config.yaml
model: "image classifier"
dataset: "small renderings of single solids in any pose"
train_examples: 197500
image_size: 24
crop_scale_min: 1
horizontal_flip: false
targets: ["solid"]
num_classes: 24
arch: "inception"
norm: "batchnorm"
activation: "gelu"
depths: [2, 4, 2]
kernel_size: 3
stem: "single"
widths: [128, 256, 512]
label_smoothing: 0.1
loss: "cross_entropy"
init: "small_normal"
optimizer: "adamw"
lr: 0.0032
beta1: 0.85
beta2: 0.999
eps: 1e-06
grad_clip: 0.5
steps: 28000
batch_size: 512
epochs: 72.6
lr_schedule: "cosine"
final_lr_fraction: 0
warmup_steps: 1400
weight_decay: 0.08
Rows from block 4, named by matrix and row number. Rows with one number belong to one channel. Each number is 500 + 25 x the weight over its row's rms, rounded and kept within 0 to 999. All counts start at 0. Numbers have three digits each. After the name is the row's rms in percent of the matrix's.
# r30: branch 2 reduce pointwise conv (model.blocks.4.r3.0.weight, 64x256x1x1), inputs 0-85
# b30: branch 2 3x3 conv (model.blocks.4.b3.0.weight, 96x64x3x3, transposed), outputs 0-10, a 3x3 kernel for each
r30.0 099:438484498511511481498459478515420482478487508502467479500482453512451501523469506500488488448508551465516555523505499461538500507495494476509470465520535516536491497507496518470497517443482511511498496480520535487524469494535455484480531490522514512521482532
b30.0 103:472484506519509485447522486493480471485456461479476509525473465559532503502523488502471475563502473538514479452511492506531539512491519507489482515498487504520511478482492493510479510481473461503528493513520500529446496443445482471458489487496486474459476479460491538535478482511446498510475462528
r30.1 098:466507477478515527489506521491543486510476486496505507503544495470465512487491480491513500468540463485472501478481526552504469538539488500502508544486530480555500473524486490497504503487511440469509547514481540456489468495504446527522510487517468468486531469
b30.1 101:505494487506508487526488487463492484494497506501500490468478520509501509507522495487504489462546482475495430508503513514494497502542517539501505500514519481487495518494500470511522478510522510498548497480519540504520548504447545502449523524475488469503506523521520541487467467452527475490510518508
r30.2 099:533506466525494522449461472492523471506506508466526496486501497511508481505527484533502489485508486495508491484498472509488490501463520470513483509506503484483504468499503488459517501502473521492529495498457502505485511445531473508563498517520480463480501539
b30.2 103:494508508482471494469468459504499466517483482483512484484520504491504475517521491498476472509521495508510525494530504518538496506478462476529511513511506509534472451488469469474482492485516499527477500474454489465465519517516484487480486454452546526508527500490504504474482457451517485477504521530
r30.3 099:510479489504506545500511557506489482472476522530516448466465526527507480502532468492494491512516480463484509494482485524475522440525524517517466501488497507475475502481493505489469522524485500467466525477493471474480528484472490537489467512512499546491518508
b30.3 101:504487498492451495524532492519510490497463489477508492473495500452485501493518521497491491473480496497522511487510499451543473509504463450482507447489492487497499461469476469450502488477518459474487459480491497491491503509508492530518489477443538536460519489477492455480490472517467464498473466502
r30.4 100:471494509538520507486476466503545478466472509517465522505504494499483509502486480492487449508491512509492546491483519514499509505521496526465444496547528537524503481448488521501463508509486475457515486491502491514466513529508464500495457504475563507508485484
b30.4 101:553523502473502501486469490519474460496449463495457528511513496506505528462458473511512503507518512465504499450487519525499529528515507482524548488526514486513524509520535495489515498482494501476468517474527475489530495520514484489499548547493483475485499448482501458488506473487498508462504468451
r30.5 100:486503499510517496477451450483491500504484488518466513498552460520525466489507508467491483537508451500466502499548468489531481450506495529492454502488530546483484442482513480473513500488508506488523532463492496499486530483460449545453492503498529455527466511
b30.5 103:453504515471524531478465511460522502490533490519530455499530532470519517486483505493484506509471520466488506521528486498491510532467489487462492509506456467467435536516534507457469516454461517514481499507479546559467449500545455496513528510510458526538499533513503502501526528483520509495489481508
r30.6 098:440553489466501500491474395542495475492442474486499470556531508530493508484448471522513471506524484521480526488508524502480502524540489515478546506473504506478517554520491485496514500554508516479512479476539485496514455494500526500459514447488466509504501492
b30.6 101:479527518523504494521459477516512485531491500524513468499527521485511501522512507512540509467504464487462451506512496503496506509533493531468481472511534482521527472500490496505506482480510506485496494481468472449472470500488450488482477499515456515483508505507564515507512502483465511505470526468
r30.7 101:521498527476516429487436469492501507539488519478497525473481484495494467488519500510494491501518504456471499438462476525434521503518488498483530483520456513509481468467479504525502494508504491496514549431518499536479490503445473501505506478508521486460545512
b30.7 100:514505494487501506476456484507493479500513491497527507472504550461485561483464480476512528473482516497523501509474472553503519505518477466511522505488492515490495478544525501463465487462522526513459530504438510499452490498514528535536542540501484502490520506489489477501468510500463508492537517520
r30.8 101:474494512484488501548475516541492481454456470454495475506513480515529510467525454475509513470530463523535481483479498482513497499501460525524486488495495495512500492492485449489472527500484501452467453521476465512508476500514525475447545497434510482494469479
b30.8 098:461501464493497527544557583496471500487497546524529548453477492467501463481520497499558501489524458470466528480522507506467491460516527464488517491487479510503505509473488520512511486440484500502496461478491517509511435479516475491503496482477459480464420426499470518505490484500499494504510471472
r30.9 100:475510510511493504476509489501492499506467498514472516499511480509494538503508486471513461472503517474482502506538497476499494517458513473523428491504511473524499477495484494459504484519524508457521508521448484532505526521537505468474458514470515507486526463
b30.9 099:548514501545489491447490497535517517569523478486468465547553501509507501480473492486523503473486515474512518485504490517483499508489459490516484520529539489495504566494499519500479512513443516500491464529562465497494447511536477506492452457490452487515494508514457481471535464493492474439480485505
r30.10 099:435507503503479512489485461469524499521467503457440503521527471520501567505499503497496490483490469509496495517490519491537466501554498452504457501501526498501513511495467453484452541502495515524480467488507529511504440477494483495518532477458509462491457505
b30.10 099:470503497497479516482530514457478487474511525477452475499534478513500504486486478520513526516498504453466505476506496510493491493538516494507482518489510505515495509470487460488486478475483494529521502524514504507504513492460490471468488521482492484492518485515483542513533501520529514516541489502
r30.11 094:499493487507492475506471516535500530487453516476512502497529508527516477470515525446494489500468513536462515489447513474526485493497465515510516468497481470526477489494528462472483497462526515470505549493480515527473513470477519459513541474497548465515526514
b30.11 101:485505499502515475524487494505535552495500436515492483492512486499485518491495513531522498486489494517500482491488470543501524473505529479479483474431500509469499504496484499472491489517545536504452524502466473445444494497479479495520516524514482497511478492476535501481469496537474521546479495465
r30.12 099:472485500506499487534500519520488473508476527471469517512478490493473517479525514496451412508469546505484509494530532481462472541482514506498468481499456461504488521516534520490518465452439477490502522513527489560486511497469532470534545505483492469494512475
b30.12 099:513483474473518537485513519455470494509480493500465461528454457477458470515477447514501510467493476471490442530488460513471497518492519499484505537518511507525492506513514480493479524515528509478497484497499457518487510551520507481484497501487484467506485491506496459476513506528505481499500481493
r30.13 102:504499500484501452485555521532470486532491468524511447513537515509482486530488503462471496525500509469512538523513504505517502487503470537475456457480463536473452513504555479465528502483546533489502464512455528460502479472452495503524519501474490497497538502
b30.13 098:461478472512501465561492482427492507482520515538509483450489531456474506485503508517471481505507520467503487492477515487484464488512500493448465487464452491464441517510519530516521495498512457470532510523474547536529424495441487502473493488484488514491510523536551535560503507494510459517475469515
r30.14 100:496535456488521513513519502539494536494492537502524501485487496527466521445530474485455449503535517483519514469524541468511496481496513523503484496471535466471471497537459502497532500523484500469503487514500478522502519442519481501458530479489509555458510497
b30.14 096:486494490482513488531531478503482487487491502489481472516476468510504461522476450515498505515517476525500492503487527472478465443456479470460515499528514503475489442493467500482508520490515493510469466504507483524490518481513501480530493512495460528540526498520537544496534497529486500488476471496
r30.15 100:538501483530448492431497439493500445509513526493475510517516474492506465508516523472471485490502538527540495518509501466457524504512447529511492455522523518500518504548490524500506480517483480511476479481493499543467520485501499485489523479489482498508527489
b30.15 101:507495483482510481475493470520473461539462479517494525510467415520476484505480513544510469515518494495509447478476518571511529574518526482508533435469522519501537485515541457481522483466492485515487513519511524509456503525523503512485525500478512478471525489433513486389503505531460523500493556507
r30.16 100:453473499542502499502481441521489470534482465504423466567494453493490517506466455511479512470489515493420516518477470498513513536497479490466511506511501500491529475535471508503540464502508535502521500468506477520501485488473513466489538460484508542469512463
b30.16 104:491519525493477457532521520482502505498468479498483504478482455478475477450464464524508459493507481500480488477491529514494516478501523511520548533517525523523515494512501458491476476497483501520511484496480447493496499493493520487485483526503531558570489513498480490474501485526464491540506509501
r30.17 103:519501474445476510451473512505508525430481529489549471443516480471472475509518547535477502482475459498543533523463504535517487478477443504480523494446513521502510512478508481483516480505494488492462531522473515492451515495528511503472515495502500506495507523
b30.17 102:508492489521493500489487534516533517497514507498517515519518448498507450539536507512502463498527508518512493443491486479523493505481497449473461458481438497478501483514501514520495480482501471444494502479495520495507496510517491521512457493516501498530488496488507477490497494458517501489499537514
r30.18 102:465514500515538495495490505491505478484454494496486504524491519527500526510507456445511517444516486496474509465489481485453511509511497517514519480502424469533494511469478482485464502529522514472528454509474509484465452499476483489496481489508458517453487517
b30.18 098:524476479540488521520540531527493504524517523491547519451486512464525495455520481491533559489499525474473462490487465492522446474467446460507438505537521521548509484462480460537529493526559466478457472468476518425483466506500487506484505501441522483511541506503497508492506512481505508492546513481
r30.19 099:511558472493543517495512503495500485520485507546512543508499522512507473467435469483499480540507488478484519495499513515461478506516477541472458484529491494508491456479527507503481491521535515510492555449530519476512521524493478509495443433490547508531512523
b30.19 098:516537524505494482538482467485541493514520451501514434516523536478527528472461465458524532479507525475495473544518521504473481520480459533498487480525527459489539522484486515495499505488527514476501506475541507509526487530521530520512547525504476482502491480484523544505484487447491497473479468495
r30.20 099:482477494517526468474502451481488490507514475458440502520514504520503517527468492472491498491492475512501515518520534466534481514489473502486515455463520491552491501525499476496520489476498530471488491480477476437543496476513537512465487528504526530502490476
b30.20 103:447487520471501449469494506501472487517459465525511502485459481510480461502495448515468496520472515481463458463486541502521506504479504525480478509490470471469496525520528495515459482501467497533514498524483488494454449500510496488489482485476521492479497488465484500490450459495436485495455489530
r30.21 100:516483453527515523508493532526544507527440469504471472515510459518486505453555487498457503483526496536473508530502501497488473506512496483502435486494510480473534508519487503471490496459501510458500512475475538532487522532536516499466482399474481526452451493
b30.21 099:492508465480497476503492457502504471517472475502443477495510451513471464503495503497521420472501454485483492508476487499458479532516530506509525515484519489497490538505511491491484516487478508498514513534553543454510515516503518508522536505482495486506520510481486486468512459488480475491506503543
r30.22 098:433500485503485453487503533529486507481530473503482486534538483473461500499458492460467527504467552494454525511476495489507544491474465500514479462486494484478499533490506501490521465454496491529522492511494570454484527508446505486490503467459498468505504531
b30.22 099:444506501516507488494470500490543552516492487518473458486468490487459487490516503559534494478476489508481522496477431472439489507528534472469474491427527489505508505551525477468511502488476486510486474470487500503485475471453496476500489517536474500500512510490531503486529496485532500522502496517
r30.23 101:442509482492494467469490469495532504505490498534472480505508506509478498474495499471504521451512481473506498534495501503466530522486472505489490493497519519499507533518467490479499454521517503500517514590486522500502486520513503509535528474494446465551431468
b30.23 100:497525486524502501497478519480496495515507495516510489497482519498489474516497492533526510462487492477481493521452433496496427515518534483530498495489523507438493500486485485504510509485491480485521459472525518491491488490501508471463450506515517465509512482466508501458495471502489436496479469507
r30.24 098:474509499488483538490546495421516494509504494514518496466512514466492506537456494436499468528471512502488503526494480478445521499537512505493492525491512492519522548439511501497483526530550454543474496513501493523492491483497537478520494541507487506452486516
b30.24 101:524485486512498510490493498449486504515520506489496459489459487499491461514510561494522480496466517494491493444454451444485474488501464442476486493495493518477452492496520525507515521506488468450499493501470523513511528489455458517438479494425467423503499497525499529533485445478488435458495483507
r30.25 100:513484474471529503485487498498504529512523545454485484473474495517485495487486488495481502483532494522548502470517509485475463434485506489522489426494495428525472489523511502474534463477467527480537466541476503505490527485536478499474495517505483494506485511
b30.25 099:513476478522544468472513516468421419484455467458476499527456472543510441542541491506477469552505471531516519505519527478547484452498470477479465493507530472533531489483455520506489485488498444489494503539504483492512527524465504491486474485547522464452523489514503497467487484477534528518544526508
r30.26 097:438466496501521440500502484500456537526505462500454500493491522510420557501496493496472504462487506491446476465497455474489536512504538470601476505478479463458478484517482513479470527488504481532423459476501506497460448500464495488470476469486465498485471485
b30.26 101:533510521531477492529475497499529556506515518515482518516487492511505449470490475500438501501406476473491508489487480490482526485466499518526490538503492533508503465476461462473500536510496490516479474508493469519446485500501450470539501528549501537495488494475476512487497517521530517511548530539
r30.27 097:481485478530484497500482510509504534493515482466449492487483520526505513501507499498520493462503474477483531492472509503534515478496511477492526521487525508507475492528507478469524480524468525529519512513567482484484489540523501502547510492491515468513522471
b30.27 100:524506466499518480464521499481517474484507506539525495503516519514508504551459488491521510524458472483449465535522527493492536467496495472489460486479472504450467498472480496444492492447490502514474487503508515484529523539472481510472453491523531526522518493476512495476484505488492468480467472484
r30.28 097:517502496482522524494481520456502510464439520488517496459490561556512494524498487479523501557495493516524532502460501483503500500491523505467463516480517514508478497447510489508512465475494487470482524488476491432458462482477470548461522490508515491517484501
b30.28 100:520506524490474507497481492491511506490471481493533515516522466498516488488499507462458494459509499448522467524514467503482507532431473430498490469482487449447431511526486525520529499508506488498479527502493523530529518512513520493476501454465519478494480468476452496545504506494498498471497494494
r30.29 100:480485484452473498452537518450470485545496518525516514471499492497494488507504541484448472529472532469510491505546462478474535498489535472482508484464458510487481513484540517496496441504484501525509532491531513486503529492524488484504525500498516477458533508
b30.29 104:462506514468458451449446458463533540453460460486426506512512477474485483483482492484462513481510469479491480493474515456513493477476509473474476524512487491465512505494481512472458530516504484489483517534498446490512500509498491517483490508507487521532469486515509488478541496510479473474437484523
r30.30 099:484528471491465482496476508468513459474473527483487475506530486495493532539467537500489463529516486483554499501458498507460466468542448491517510509479510555470526500490507502492488497546515503529525512498501496524516536487528528537508450523498562485479494505
b30.30 097:494508512510523554449454487483525546491535549462519523490493492453515490495530526519547504494498494500516540506511522460483543510522486528497492495476500516515477479477492496516463493479478509477468512501527523555490490492556474522534518505528454437465452475502509480486488504498487494460484493510
r30.31 098:508460498520494451509503485456514541493502519429521498483544533517502468503499509468494503503446489507481554434476515507509500524439519531506512448531517485481484503465521500530551528457465485526452486523493440473484516454500517525478484521483492457501464520
b30.31 100:438470539465505488474490508522478517499487498459471461484472524487464501533503517465484508503486473505446483482519501502476447525460459435486526499531459532522466515505485508455497474426483458511488508508482511487486478468462475504481515515461511439510493476521484453483449447469474504506487553564
r30.32 100:494480515538460492510500465524498471504486509516478498514526467480429526498509436495517459446481493493463456470524497496531509484433511502541472504519505469507494428544450492467488490481465506501507506498486484524456483498441487480490488480497536480505530521
b30.32 099:525488529517523520497518527499482499505518520529512517480521517517523510477508483504493494485489548500523520489490473547521471481474482487514481473486475522495463516522510470476482482478470502509491497481509505472492488513499481489515528524537484517536497481504480485494547496520526510510512539527
r30.33 103:522490450479497495510490529535460526497526488471505501472478529492480549474504477516491468497533475476512485452466507471521471476476533483513506528467528501479459491523504506474504516473506509536523456546524519516456481466521517540522484522477482526474495528
b30.33 099:483486506521482506532507435490481494521531505504502468496542483507501454528537506477496496522507459527499489496495528525517519465505484431479459486517471532529515464493460520508456495472491478506492464521500527541499460470452475507489484531478511524522477528514514536485509474499517478524496516514
r30.34 100:545471502507536476475508500456499503467501495513522497484452522451481503509500454554490486489532499486503451482439488540436455476518512478485496483493478471535509483451482493524469515526515490458511487496481525510544483473478502507522514526522502522447479470
b30.34 100:509495510488449496533525481496524478463524493492541491485511513485501529493470484488503499461489486510491474493500511499513488476452501510496481511497439546474451511507501525550529473501528481483504467459472523498515491490477502464447465490472532502496471462513539483527539536512497485463493480480
r30.35 103:462521517526506471497520505431470454524435501493515483506510456518467471517469505474502467513477498437479517506497483503464503505533450485481478522455493516484455483467526526517469533525492518503455510492525471469511525471497505498502475473461463497503495540
b30.35 102:493458507467470519511469476462459503524464531470488520488474504474480530483515520435521513458457514478479514541518489508496529463507487519512506541504499501561500446459512513503504529477486557545530504520486496482521479468481489464525529505470485489488494513484504506525539491505517489479555503464
r30.36 101:448504523537454533525486478473508488473502494497457504528510501484518513497463499524490499518469540481513461488522525514462531519507454520434506530543487472478514504497522450509496495499501501490472503487511457554509497511504544479454494492480500534446491469
b30.36 101:500500499465504524494499508469471502536481487518485485519526492502495533530515473502536494465523508483469476462458521489468520454465485470502523542512524503523512529518532514502497510524490461443477443454416452468491531504492504478504496442439453486562460481519524501498481460501498453453497432476
r30.37 101:475510490511536496477492531479515510492481486535482450508496489481475484539448504506503503513515507487452517475447430498494474484512472488473490487473493479520498498485486478509499472497508480498507489432534470484514525483471513505494476468521491483463506476
b30.37 099:491500503484464530492506534503533526459497517446536528492527515487509498469504504491511484478489465490515525494469506482492483492479477501462456496495488460471485514495503498526522516535523511492465478492498480492495517516500486504497500513534472512500505506509498524534493541515528489511520500491
r30.38 102:468509488488486503491504510452541489500466513539495507502483491511514509446516516481470497477526521533522537515497543509480474506507471496496505502490537522508490486501517478469459504480513510528528466519529535498507526500501460530490493501493509474505477493
b30.38 101:448502497483493488484502467429499503455518495521542514517476487532479495526477483508512497490442479477523529510512471494510482527520506503527525461469547550494527488474494506520490515486412454461486507523556532509498484462462520484513456503542523433441496488520504564507539523478513519516489463485
r30.39 100:479491472487490506462456502504530513518473522525491513490465505472511504453495485473489517476502515498496517522507519475528496492479492519511505489507534486527498465508525454471447476493450448529520486511496535502487510532528491487484477477480493475489471490
b30.39 101:493495484516523492450483483526509489486476509463475498554478455499496479493459447504495491502519503511487483523498491511501466563523491478497512462452491476468480496508506467472488522482422504495516496507537473491496547520498515515488499503496509469476510481464502479494510425475497505459468482495
r30.40 098:525502447506540496482483507503480502494500523487482485486509498518490503485509470492496479464557501506474489448463462518460479511480493489508496442481427433537474515462469474481476499488494483470495486498464490511489487520495533455532506522479447530480547494
b30.40 095:466496458471454500489496474517497454489477487484523499484478449467491507499485491474470510492489500512487497500465469510525484520515463485530479526533505534516508527493474482537493485531518540528491467450453528462524506503514505530512531505471508501486544509486491492465513521524511500472526504502
r30.41 106:523479502523469476505513504473527519482512492516511482497526528455483488514500500493497485500458531493543492514507538474488504458472518520491501436503504557507494540536515483458516471466511497513515498495480522481472505484488500510452503516493500429536479533
b30.41 099:523502519487496537457466550459510508490484483526493506522493492501482505481490503477518485525507496525531481495465515418487519509481541486496470488483526466480454494521526489485478459476462476518477477534506508553453491488503491481516496485487521466479482527497517521469497516505495515484480453498
r30.42 098:484525522477494463480510474482518506484475491484539510494521500505506485496456507498505472532481524506492543502489525454435490506525522490485550542474422520503489494442550472523504522526493501488529516462507501508498519459513452521531465453555492507468522473
b30.42 097:496488523503481484526473442490495503513510493498496496475498551450486512507467530471499533457472481462480430485471500489514529483518463468441489448468496460489463498495498515518495498472520504521478495444450526488465479480491494473518509473496484485503500517525511486493488469479437477440512500491
r30.43 099:510520512507496499505470500475508502494488493450487518512525486492510482502518503475489472516487509502523502496515528502535543493515489522482521472515524513500518448477524469509520544505517474515461547483514479495490544500508478512518509470428527494483495510
b30.43 099:501514514504518506514460472478505470507529483529508523523503504522484511494514489484515492489533538455488498497504522536511517498482508474518540461499491501488495493521538516441478479442459505505480527511481520530453448512535482526502507496490483488531501538502508512489481469477497455464514498478
r30.44 097:484489510494476447540463512534505505473470493531503497493469476475470479507513505499514505513471503461445483516522484473498495478478455536548461491471560568465494512531464531496505497458465488520505507502469488480496531511504517523490496497480478485501483549
b30.44 096:489498475523512498522495528472498523498523522525515509501530496488507444479528493487509480476513460497512546490485482482476498490454511511543480509491466509478504516510507460484492442451458495482504525535536467472498508485487480485500490482503429473509469511523497514509488503495496493517512480488
r30.45 098:533489508518511462478471500452500482487502499510500478468548504506467468528538505522503466518492485499483509494516511554508499458519467489532452496525545522518479471522481497442495479491501502492507530478484473480529475455450479463508492517501472450549506511
b30.45 099:492523518481504557452441496458506518480520516510506492496504494473513515526536526475478467490484497511499517497513500450507457511477509490514519518500469533495429495476484503495495502466476492507495524489472530502478443481506483477511523513501508523499491498503514499550513504493511496523455483536
r30.46 096:538482524498441487506502536519518501546465536486507474477461514492454479484472490496506502490479468448526519457469501509550520473474522497508445502469567519467465497552486547462495512420411495516497480503478487509480468464509527520439532526517452484478504514
b30.46 101:464444481509511495533540533465479503492499502522511497517481424507456439523527504503402417550513473548528497496502501500523504500493491501506473519499480515503505462503490456451455404458452492485516506500491510513507517529498516516522497497502496498513497495497517492485492457439482494501470503507
r30.47 102:463477516498502531480480503487490530496460492502436471502539432536523490492476511516477493480507535531513479498508512456475498476534529498475511507465421474522489536498487470505507535526463508486517497522559463491490485517501512516517486465488526512523454491
b30.47 101:499499523496521497506484510465486488478482488518489502498448509519511507516530512494502486480454501485484441489515506508502511446463497500459453508528484477529518501448501492452488538535467497498454480462496481517509464496481444494512515488556517519524537494479532493469522524523514501521451485518
r30.48 102:488475487448511505476513487494508501524469509559447499498481498520465478477460452522506451544459524486549470499468505472468501464521522481511514517511496514474504504519455507451484516488540448479483501485540558509517511457519488510495460504535494553525503487
b30.48 105:516515503505508479473492510474523497508541489509488483532509473529545472494505485446464441479509447490539469492489468479501504484499530501485518489472519507473493483518502456453503544478495498468464528495485472480507510519510499519526464503532484502477531498487538514435491511531480470521499495492
r30.49 097:528511511434481448544453504494527490534491485479536550484519524519519483494479522464513466481489477509531481495510565484480473485519505540507492478510501509524477502534482510528531554474478500466472490516517484465485490497510498504478528537477494506492460469
b30.49 099:487534506482480506552559532517435480475492525533528547482439530504471521498472427506507510497532505453462509500494526503494481498484463497495520480506500480500504454496510496492515475462506518523495518528460490477474453527489507528522525534462478443459512467474518476450500480440473519522504530504
r30.50 099:521492487505483509491500496484467530489523539538527490441496547514470506501509455543521502457537495488499434512511486498448507431510514476507531531510519467514477494525445509433476481495460494489497506520534536506547502493503495475507527510541499443545428511
b30.50 101:549522510477470523469449498505498477462479497475519478525495438503503498508498496437480480520457488538486463527504536479512498502482522514520469492490508501507458456453443476505469492489462478502486443454501473466485556548529507489496442452487543499439490474454483495506503499498462502505470443515
r30.51 106:480516511522498472529484482515503491510479487480479521514485458512499508492478497472468464489509501513495493489527500506471482508502487501490489470501463495484475497510526471496530515482465520442500513511480529528489440510511506502520535476458477530485536478
b30.51 099:469531511451485480505527545493482500459455468470493504493504513471472504465450484538501489513536440513530447497500555522484522512530492497528501505506520510509496502522460486495528501488497518470464515522488484492479452468504470478507501529480456466481505505496511496503489486478504467453487498451
r30.52 097:446515494454493506509514499498510502490501498547486456524513498455444495476520496515471474519487517469483498538475437478500519487470470462514473491474519509498521575514484490494500468479511507497489466528480506490504533554517510451474447484497413473504527515
b30.52 098:520496472530526524477488528497505482501523525508518503494479437500483473531544523493509498517488490512491489446458494446503522525543533489480476497488502487471505492497503504500522542497511480476443478504516484497541480503537473516471451444488518491546560504481487493504498502511503472485504501539
r30.53 098:501484480499514472467511492491521546486517499454550479492478471487490479550479507478489489504469489478506487470512491521468439503488527445493538528420435490485490467464512464494513508519506512486466503502521474458489488483523475483509476493538484541481502487
b30.53 099:519510523522502500506465483458480511491493482505484471442514517481503497530473527520488512481478469459498458482490525482523485504520494478476497447498509469528553458479495469511516499497530515538477509483485484471516511524495512499455491461505547508506502507512491479497483485516501503469517527476
r30.54 101:550446479494470504525455478525506509492485527510514532475484539496506452505535441513528511510496509477527492530476464493502528488468503532495509510540530522482507448487461524494499452484456490481480499473492544457481489498507458521472462505532522472520516523
b30.54 100:524485508491495488489537491504513493492498514501554517512501486503511465489488502448490500511490519516490506525509474539493504522468503518557495528524515479507531466540495478500489498484500445531498494495496475519510538509550527506521494479520511488524472525499517517524498470450498456464490488491
r30.55 099:505459482465498537498531511471516480530467517485468523515538499516531493499462515470514478495531514548515508502492563482520479514498463526457488484531512484537496541525535458467493500453534508485470506491526545575507496533496491482502523513469552495508485480
b30.55 098:492490502439506491490484516519499491499456468536517527526460481538483510517467464478475476501521463491488468477489492530521536510488506513484470486501525487491506514483493491459519500500504502485485473456466500473486532521499485485498509473434464414459498484498517485478504492478483504493530516519
r30.56 102:503491527526482473475500468472494482511484528538470524500525475466459500519503494489518462490464507466524436502514505451510498483492465506502461476540521500546508487526427477498489454462512506487519495492521511514492440521475487470493508522522498517537477498
b30.56 097:533519493525486490451471476504488483502500465489496526545494473512526499487491474452447450510512518476516518468504499525535495510465458519525510552506520518514483511483521513521514484487430490478483512494498483527461513498524492476467507511538527515448490487461486511492532498518512530492513505476
r30.57 099:526507472472467524497490482502522529473487523481476498496541466527535491489476468535514484514535511525472512484475512545496513480536509500502511485466499525513501506492474514508491522514475437482502526460520507502516545463479458515431544500516506515479497462
b30.57 102:463484472487482496497498524555507467517478504534503563512550536483521526479523523467487491496487444491498515454474496481519565496546539479504522485502530468509509506528504496485483485488491508519469498520484536513445468473500493507540485500530510508463485456468531440479464483449449522520494500471
r30.58 102:512509447495507463505490523490480498516452510500532508462471553526535491487516477523515516510535462496493507463484500500486492529478527484515465504515513489512479444473475519444495470516551450515484478492478458523491457506474449478515512485496465459509502495
b30.58 096:521542511480477536498459467509494521506512509508527478469507455466503464474506491481477466470484465499529517533484462519483439502520455459476470492483471529486435442476455494489483488510480477493500451496509485501481492500490480478474478526516521506490501503533480512558496501484511498465504492455
r30.59 102:510511449493513521488474461473538576482499505475510473510496515512490527464500471513475495467529504463514490434479544479504518489522516512489531486481482473481468549510488489474519496522495517468489439529492520500460494492505526498467515511522531523503518484
b30.59 098:472508547536511494513532534479496477509529517489488483510528506535487475534522526494521521539498520545479479444449521467496517498510526461463507486510490506488476449489487457497517478459497445489453467525510499500504484517511448508493442454481474506518522457493514493495451459485470494478474511519
r30.60 102:473490482517509570493493491472517471547504487523432470511516424509500543491483499564524462508512492498476490508519519520533505507509501523496483490526492478525527508489512492469474545472495467499498512480497503493487470466508502485475476481499470496482461481
b30.60 100:538514482484493456464505540470520489510504461498471504521515536509512499531502504496525455472485483531482524513523528529496510482484502506494477494518512526474505569518475516493534499526510464508509505488496498473506526493402516499472498468494513543506481532483488526514491427501502458494455488480
r30.61 102:485509509467477491529467487504516530508477452478509495537487488453491487440524513486507486477538507449469504471488484508532512444494519487506545493467480467481498488508509451512510524477491451441524503449513518520469520469466504500462553441545493481449538513
b30.61 101:514482489509473519536518545502480487514494487535516565520517537462469482485492459485482490518518488500523501474506509525504520468521478499499496501506470436488480504508496433458484425485502511500481485520475526533500495500491493482483452500504531505494504525476512494471452473470469515518503505483
r30.62 099:495530520496533477491467470472419498530455537490484497517501455501481492466508467507483491451484491500473540447527488485476524516533513477504461497482476478520450484491466511512485540528528543506501487496530500528487500501470502479532524504501441536473494494
b30.62 100:500503561515504512491474485497531560527496535489473470512523486507512503510498493503533494510469500460491482462478517515512541499491548501512500509538520537531479443492498545509466496443484506469485486453470492482455489491499452474517495484495471518516520436522478476499540505533466486461550508455
r30.63 107:513497506532498498531497522517479540519506515490468482520488511532529511486462489488480474517482501501514540501489535505477495507463479525523498475485483518482481486542530489508527473511482498482522497494475501481461513492491489523485524499467502492460508510
b30.63 105:502489489485516460490509522450464497481492471483461481501501474497506462491501491504514501491492500500523501535511527505497495456482455490505498536491498509514525503531534534511529534512512528571557493576498474543510489523527520518506520514476509525472515513535500504547528511546520497518514510507